config.yaml
dataset: "simulated telescope pictures of galaxies"
horizontal_flip: false
encoder_depths: [2, 2, 3, 2]
encoder_stem: "deep"
encoder_avg_pool_shortcut: true
encoder_residual_scale: 0.1
latent_channels: 4
decoder_block: "plain"
decoder_attention: false
levels: 5
optimizer: "adamw"
learning_rate: 0.0032
beta1: 0.9
batch_size: 384
decay_fraction: 0.4
Rows from block 4 of the encoder, named by matrix and row number. Rows with one number belong to one channel. Each number is 128 + 24 x the weight over its row's rms, rounded and kept within 0 to 255. All counts start at 0. After the name is the row's rms in percent of the matrix's.
# convs0: first 3x3 conv, stride 2 (encoder.blocks.4.convs.0.weight, 144x80x3x3, standardized in use), inputs 65-69, a 3x3 kernel for each
# convs1: second 3x3 conv (encoder.blocks.4.convs.1.weight, 144x144x3x3, standardized in use, transposed), outputs 78-83, a 3x3 kernel for each
convs0.60 104 [122 128 124 105 141  95 123 143 163  74 122 125  79 115 152 133 141 140 147 141 121 139 149 125  98 177 173  64 162 148 126 120 187 146 111 133 114 125 102 116 163 117 162 158 149]
convs0.61 105 [125 129 147  80 108 140 114  67 137 157 138 112 129 142 122 120 142 113 139 128 145 129 114 145 135 115 124 140 146 102 155 193 118 138 208 138 155 130 158 156 135 165 159 144 144]
convs0.62 072 [142 144 138 142 151 151 148 137 138 157 152 151 212 178 173 151 131 142 124  95 104 161 133 141 128 123 125  63 129 106 113 135 102 121 148 126 120 108  99 100  72 106 138 115 140]
convs0.63 081 [116 128  93 125 135 122 137 167 135 141 129 127 134 167 139 100 126 114 128 123 121 132 103 117 110 131 136  89 142 174 154 149 149 146 109 120 102 111 145 115 118 129 114 135 149]
convs0.64 108 [132 124 109 148 139 134 156 130 125  99 109 114 121 123 121 139 132 150  97 127 143 116  96 147 140 120 141  72  66 112 118 142  99  82 151 121 117  93 111 127  97  88 104 103 109]
convs0.65 097 [ 86 112 128 106 132 166 158 199 189 147 142 122 157 163 136 140 127 107 140 101 107 140 119  98 126 113 108 113 108 139 109 139 105  69 108 128 145 103 164 127  79 126 143 122 139]
convs0.66 089 [104 128 161 104 119 157  79 109 106 161 170 147 161 185 156 166 158 202  88 124 136 106 127 139 110 105 141 114  98  90 134 134 126  91  90 146 142 100  98 144  82  82 119  93  81]
convs0.67 103 [136 181 169 122 156 174 134 174 130  96  65 107 113  98  92 109 101 136 106 126 155 130 129 142 135 149 107 115 100 139  92 191 153  87 109 151 132 142 164 157 139 178 151 151 141]
convs0.68 109 [138 148 167 145 136 131 165 144 191 121  89  83 102  97  76 109 106  91  83 103 126  98 100 133 124 133 134 135 109 149 151  90 119 138 132 132 154 175 138 137 157 131 108 113  86]
convs0.69 100 [127 166 135 120 131  85 121 103 111  95  92 117  91 113  86 133 157 105 157 148 156 124 148 150 152 154 163 150 124 120 172 152  94 138 136 104 139 125 139 137 155 158 111 134 108]
convs0.70 101 [119 103 125 110  95 161 131 117 101 129 139 114 104 135 110  68 133 114 103 107 131 103 121 133 134 124 139 132 225  98  93 203 155 107 128 167 147 134 173 134 145 118 103 159 124]
convs0.71 097 [136 174 146 165 184 170 124 139 129 154 137 105 113 107 109 114 135 135  94  80 128 132 114  73 129 140  91 126  98 109 172  59 110 160 114  86 151 141 142 126 167 122 111 156 113]
convs0.72 097 [101 124 103 122 112 130 141 145 100 132  90 139 105 174 153 111 165 142 124 106 147 131 129 149 146 169 170 142  94 133 144 159 142 119 113 218 137 114  87 128 102 134 136 163 136]
convs0.73 101 [122 138 111 159 160 147 126 153 167 122 110 135 131 106 132 137 136 124 113  92 136 110 105 154 116  96 133  86  92 119 119  97 124  90 104 108 127 144 169 121 170 172 165 163 149]
convs0.74 102 [137 119 113 130 120 118 158 142 128 121 132 125 124 155 134 142 114  98 148 122 161 159 169 146 147 109 127 102  89 123 134 125 123 113 134 109 154 107 144 146 104 133 171 130 131]
convs0.75 092 [117 135 134  96 128 117 106 104 114  84  94 107  85 118 127 156 159 131 138 112 150 139 119 122 116 109 130 124 161 152  80 104  87 120 161 146 115  97 121 111 119 112 128 134 120]
convs0.76 092 [137 137 158 112 126 137 101 120 156 116 135 141  91 114 148  90 148 138 104 127 129 107 103 150 101 112 131 106 164 116 102 149 150 109  78 103 126 122 132 131 146 118 131 134 118]
convs0.77 108 [114 136 115  71 108 130 128 153 126 139 148 120 136 136 144 112  91 121 139 105 113 143 140 115 135 148  93 109 117 114 168  96  98 166 168 138 114 101 104 125 130 115 153 120 146]
convs0.78 094 [103 110 126 122  90  93 150 137 134 141 143 138  87 129 133  73 103 127 124  99  82 177 122 138 164 169 134 124 140 135 115  86 114 135 138  83 109  65 153 156 119 124 160 135 156]
convs0.79 100 [141 104 133 133 125 118 173 139 109 153 140 144 142 156 133 157 133 170 137 175 149 115 148 123 158 133 128 142 164 150 131 119 149 113  84 134 121 111 104 127 133 115  98  93 115]
convs0.80 095 [188 179 109 170 191 132 130 113 102  51  65 117 161 110 165  86 117 129 143 160 152 117 139 143 140 115 141 156 144 120 131 130 170 101 117 108 124 140 117 133 140 135 116 133 121]
convs0.81 095 [109 114 120 122 156 147  97 104 106  64 139 168 124 150 183 123 146 170  67 124 156 136 119 168  80  73  88 103 163 145  88 127 129 127 150 131 117 161 129 120 142 149  95 141 125]
convs0.82 098 [127 152 138 138 131 134 111 143 144 135 120 100 131 123  69 116 138 128 128 104 146 126  91  80 125 179 125 127 150 121 108  66  85 186 123 104 106 103 131 165 151  98 145 165 142]
convs0.83 104 [165 149 136 154 127 124 133 162 138 120 106  87 145 136 124 123  97 154 131  99  84 131 113  89 122 125 100  86 109  93 143 142  86 178 145 114 126  94 122 157 147 132 105 118 147]
convs0.84 103 [149 156 177 151 165 157 145 135 132 109  91 118 108 100 127 149 129 136  98  69 146  98 107  85 130 119 109 134 105 143 101  97 107 126 149 115 153 151 117 127 123 110 130 115 132]
convs0.85 109 [121 131 135 138 125 131 123 110 102 129 119 156  99 111 142 122 123 140 112 139 126 124 151 100 117 156 138  96 149 115 128 174 131 112 132 116 107  98 116 121  93  97 101  83  79]
convs0.86 114 [124  56 122 102  92  96 100  45  93 116 134 129 104 112 144  89 135 106 148 133 139 147 139 111 115 119 126  98 196 156  72 120 133  97 123 107 153 125 109 142 144 103 145 123 132]
convs0.87 100 [114 119 100 120 153 115 127 125 119 125 122 129  80 100 118  99 121 123 136 153 144  83 119 147 140 163 141 134 102 106 200 101  82 146 116 131 123 148  97 130 176 117 129 130  99]
convs0.88 095 [161 123 128 147 104 141 150 147 130 110 128 139  62 128 128 101 145 131 130 134 100 129 144 105 131  79 125  67 136 134  90 130 114 144 147 121 100 113  98 109 123  63  97 160 117]
convs0.89 102 [142 120 149 139 147 169 134 160 166 155 155  92  90 166 126 115 110  98 147 122 112 138 130  67 141 133 119 107 173 110 106 114 158 116  87 134 150 144 144 118 145 130 118 117 118]
convs0.90 090 [122  81 138 115  77 148 106 112 149 128 150 161 116 106 137 144 156 150 131 131 136  98 100 108 105 110 126 109 125 134 145 126 114 117 115 182 109  98  91 122  97  92 101  62  91]
convs1.60 094 [167  90 136 150 156 108 200 128  91  94 125 140 112 153  89 165 151  94 113 122 109  52 152 109 120 136 152 139 161 135 148 168 122 146 180 123 126 131 145 116  96 125 109 107 133 113 146 142 111 121 132 109 144 118]
convs1.61 092 [131 101 115 153 111 146 154 177 180 124 160 108  69 142 130 108 162 152 148 153 107  94 175 111 144 142 160 119 116 118  99 132 126 113 124 116 110 153 116 179 130 126 122 158 126 166 149 147  95 123 115 115  89 120]
convs1.62 105 [162 157 178 123 138 142 187 189 158 102 115 130 104 144 147  82 133 181 114  98  87 133 133 156 108 129 143 143 155 196 163 159 185 151 147 189 136 130 130 114  97 120 141 148 108 119 125 114  95 109 113 112 123 130]
convs1.63 104 [115 156 155 127 157 137 173 161 150 161 118 122 152 118  89 143 134 130 137 117 135 107 109 123 139 150 163 141 125 217 155 153 166 105 167 155 113 115 122  99  67 162 127 131 158 115 136 133  84 108 121  94 116 126]
convs1.64 104 [ 92  88  77 157 148 145 133 156 149 112 112 124 124 134 165 131 119 134 105 111 116 126 160 165 100  79 124 122 108 171 118 178 108 127 134 170 134 184 153 161 151  84 159 140  95 190 139 150 110 122 136  99  68 123]
convs1.65 102 [151 126 153 126 142 124 169 121 127 158 114 128 165 107 147 155 113 119 131 129 132 137 110 118 111 122  83 121 143  89 134 138 146  96 123 127 108 123 110 113 122 111 130 107 124 148 121 159 110  92 135 165 125 144]
convs1.66 094 [108  95 104 144 130  99 181 187 143 115 158 137  90 143 141  91 154 146  92 111 103 134 152  96 119 102 127 120 122 162 125 135 122 127 125 168 122 116 119 136 133  78 157 117 109 156 135 140 117 122 132 118 126 140]
convs1.67 107 [139 146  91 169 120 149 167 182 152 169 141  88 145 171 126 100 132  96 116 121  86 111 180 138 108 132 142 146 167 148 172 159 116 176 132 151 126 167 157 118 108 151 139 130 111 162 135 143  98 130 140 123 108 108]
convs1.68 111 [107 131 136  98 138 115 154 172 160 120 115  95  94 133 113 112 140 130 156 137  99 156 167 144 117 112 124 121 141 116 124 134  81 166 153  91 105 142 152 125 155 138 118 147 137 127 160 131 133 109  84  89 105  88]
convs1.69 083 [114  87  55 104 120 136 122 143 154  93 149 139  50 110 194  69 137 166 126  97 140 143 135 140 128 111  63 102 101 112 101  93  86 109 102  98 115 119 143 165 148 133 149 174 147 154 156 147 118 127 138  89 109 142]
convs1.70 096 [144  95 140 139  75 144 142 177 167 115 141 106 105 151 115 135 138 148 177 144 115 118 186  91 125 125 137 121 106  99 103 140 111  91 119 105 117 150 118 130 165 107 146 118 130 163 135 145 156 140 143 118 121 122]
convs1.71 096 [130 127 119  88 135 162 111 146 112 107 116 127 128  76 156 144 102 139 128 141 122 132 124 174 135 110 137 111 116  98  98 157 114 135 122 116 128 168 110 131 110 111 149 126 152 118 128 155 102 117  95 168 101 137]
convs1.72 098 [130 123 162 152 139 100 153 137 115 114 149  89 176  97  98 133 185 116  92 130 131  99 113 151 126 151 113 160 134 167 132 157 151 113  98 113 117 148  95 114 135 155 132 157  58 129 165 123 102  99 124 103 101 125]
convs1.73 109 [120 134 142 131 115 116 117  86  86 134 121 131 120 146 145 145 167 134 133 135 151 129 144 154 155 177 147 167 194 141 154 168 150 133 180 123 102 116 135  48 125 142 100 124 189 148 122  96 121 106 123 141 143 122]
convs1.74 100 [107 118 109 151 142 130 136 147 135 136 124 105 124  70  89 111 114 156 135 162 113 106 109  83 129 151 141 145 120  99 133 133 106 117 144 120 100 142  81 169 131 131 117 119 135 146 106 159  81  92 126 135 105 130]
convs1.75 101 [143 171 102 131 103 106 116 128 159 115 128 153 116 113 117 138  72 144 157 126 110 137 110 133 112 131 131 125 177 136  88 136  82 113  90  96 143 143 129 132 142 137 130 143 170 126 113 150  97  80 108 143 102 133]
convs1.76 100 [129 104 122 177  86  94 131 101 120 147 147 141 127 177 115 132 171 109 117 148 121 110 148  71 149 123 136 104 138 148 113 169 107 130 127  88 150 148 118 133 126  93 124  95 131 128 120 152 105 116 135 116 134 141]
convs1.77 095 [108 108 116 150 120 123 121 154 104 139 162 157 157 109 113 148 136 136 139 139 118 138  62  93 127 133 142 107 143 160  97 111 161 159 120 127 117 172  90 125 115 148 110 103 116 134 125 170 102 113 150 159  78 150]
convs1.78 086 [116  90 129 120 131 120  55  74  93 116  93 151 129 106 155 134  75 173 148 176 132 129  99 123 136 165 210 132 139 137 111 142 109  83  78  64 151 114  75 120 140 136 115 138 189 131 117 162  90 112 116 151 111 135]
convs1.79 098 [ 94  99 102 143 133 122 135 170 120 130 136 122 123 150 166 120 128 127 102 113  94 134 137 108 138 118 152 114 138 148 159 130 136 147 150 188 101 151 159 142 157  72 163 125  94 143 160 136 125 150 162  71 122 145]
convs1.80 102 [147 153 150 123 180 109 150 118 129 112  89 121 112 147 128 128 165 123 124 124 155 147 150 128 120  94 134 152 147 123 119 139 142 118 136 137 119 101 156 114 126 157 133  88 129 100 128 124 117 116 147 102 138 131]
convs1.81 109 [150  88  97 157  78 115 183 119 148 118 140 161 142 161 162 118 154 108  63  67 100 149 139 163 142 111 126 130 108 118 131 149 119 137 132 145 149 149 142 112 107 143 127  62 107 121 170 143 117 142 150 124 127 138]
convs1.82 100 [129 159 156 103  96  89 119 103  93  75 126 135 119 115 102 126 134 108 119 132  86 132 124 120 143 136 193 131 142 159 107 148 119 125 101 116 147 160 108 120 138 141 132 132 163 117 135  98  96 135 118 144 110 128]
convs1.83 107 [119 131 138 105 102 123  98 143 116 130  70 102 141  98 112 151  78  95 110 108  89 128 127 151 117 123 158 138 146 157  96 174 103 149 128 119 163 184 137 131 134 100 117 118 154 133 143 116 102 116  98 131 104 120]
convs1.84 104 [116 102 127 140 104 161 129 140 156 132  95  98 105 121 110 134 121  92  93  91  92  97 135 151 100  60 119 120 148 169 134 179 132 147 151 164 124 127 137 139 104 122 122 114 117 121 136 119 148 125 118 146 111 128]
convs1.85 110 [144 131 160 140  77 138 137 130 130 133 134 122 134 132  98 137 145 145 125 138 148 146 162 114 128  73 172 124 156 163 132 150 174 124 130 170 159 137 137 164 174 114 150 107 121 116 117 136  98 103 152  88 135 145]
convs1.86 098 [167 133 138 169 144 158 155 174 119 118  87 134 127 128 100 135 133  93 125 118 113 130 146 112 100 121 132 109 160 169 138 149 171 125 155 153 159 116 117 115 125 113 119 101 100 122 147 148 128 108 155 120 125 142]
convs1.87 090 [102 132 104 127 149 101  71  92 113 133 149 114 111 104 133 143 143 135 107 165 133 129 152 151 149 171 144 149 136 143 115 131 107 111 112 101 126  85 134 142 136 125 118 157 135 136 159 144 122 118 106 133 109 119]
convs1.88 102 [157 133 173 152  99 126 163 117 113  83 143 177  78 144 153 121 110 144 144 126 156 129 107 111  74  86 123  88 145 143 111 161 158 131 120 130 137 111 152 110 127 130 134 112 134 152 120 150 100 113 130 134 129 141]
convs1.89 100 [117  88 109 134 129 112 161 133  90 114 110 131 116 153 143 111 153 162 137  90 115 141 173 108 109  85 140 112 139 196 125 180 144 109 145 141 114 108 152 123  96  99 147  85 119 138 119 129 126 111 155  91 121 129]
convs1.90 088 [129 117 114 163 146  80 161 132 117 148 152 123 112 165 110 107 183 129  99 128 109 114 129  54 121 133 124 112 151 119 125 154  98 127 129  60 113 144 141 114 139 106 163 107 117 131 137 154  89 118 130 110 139 126]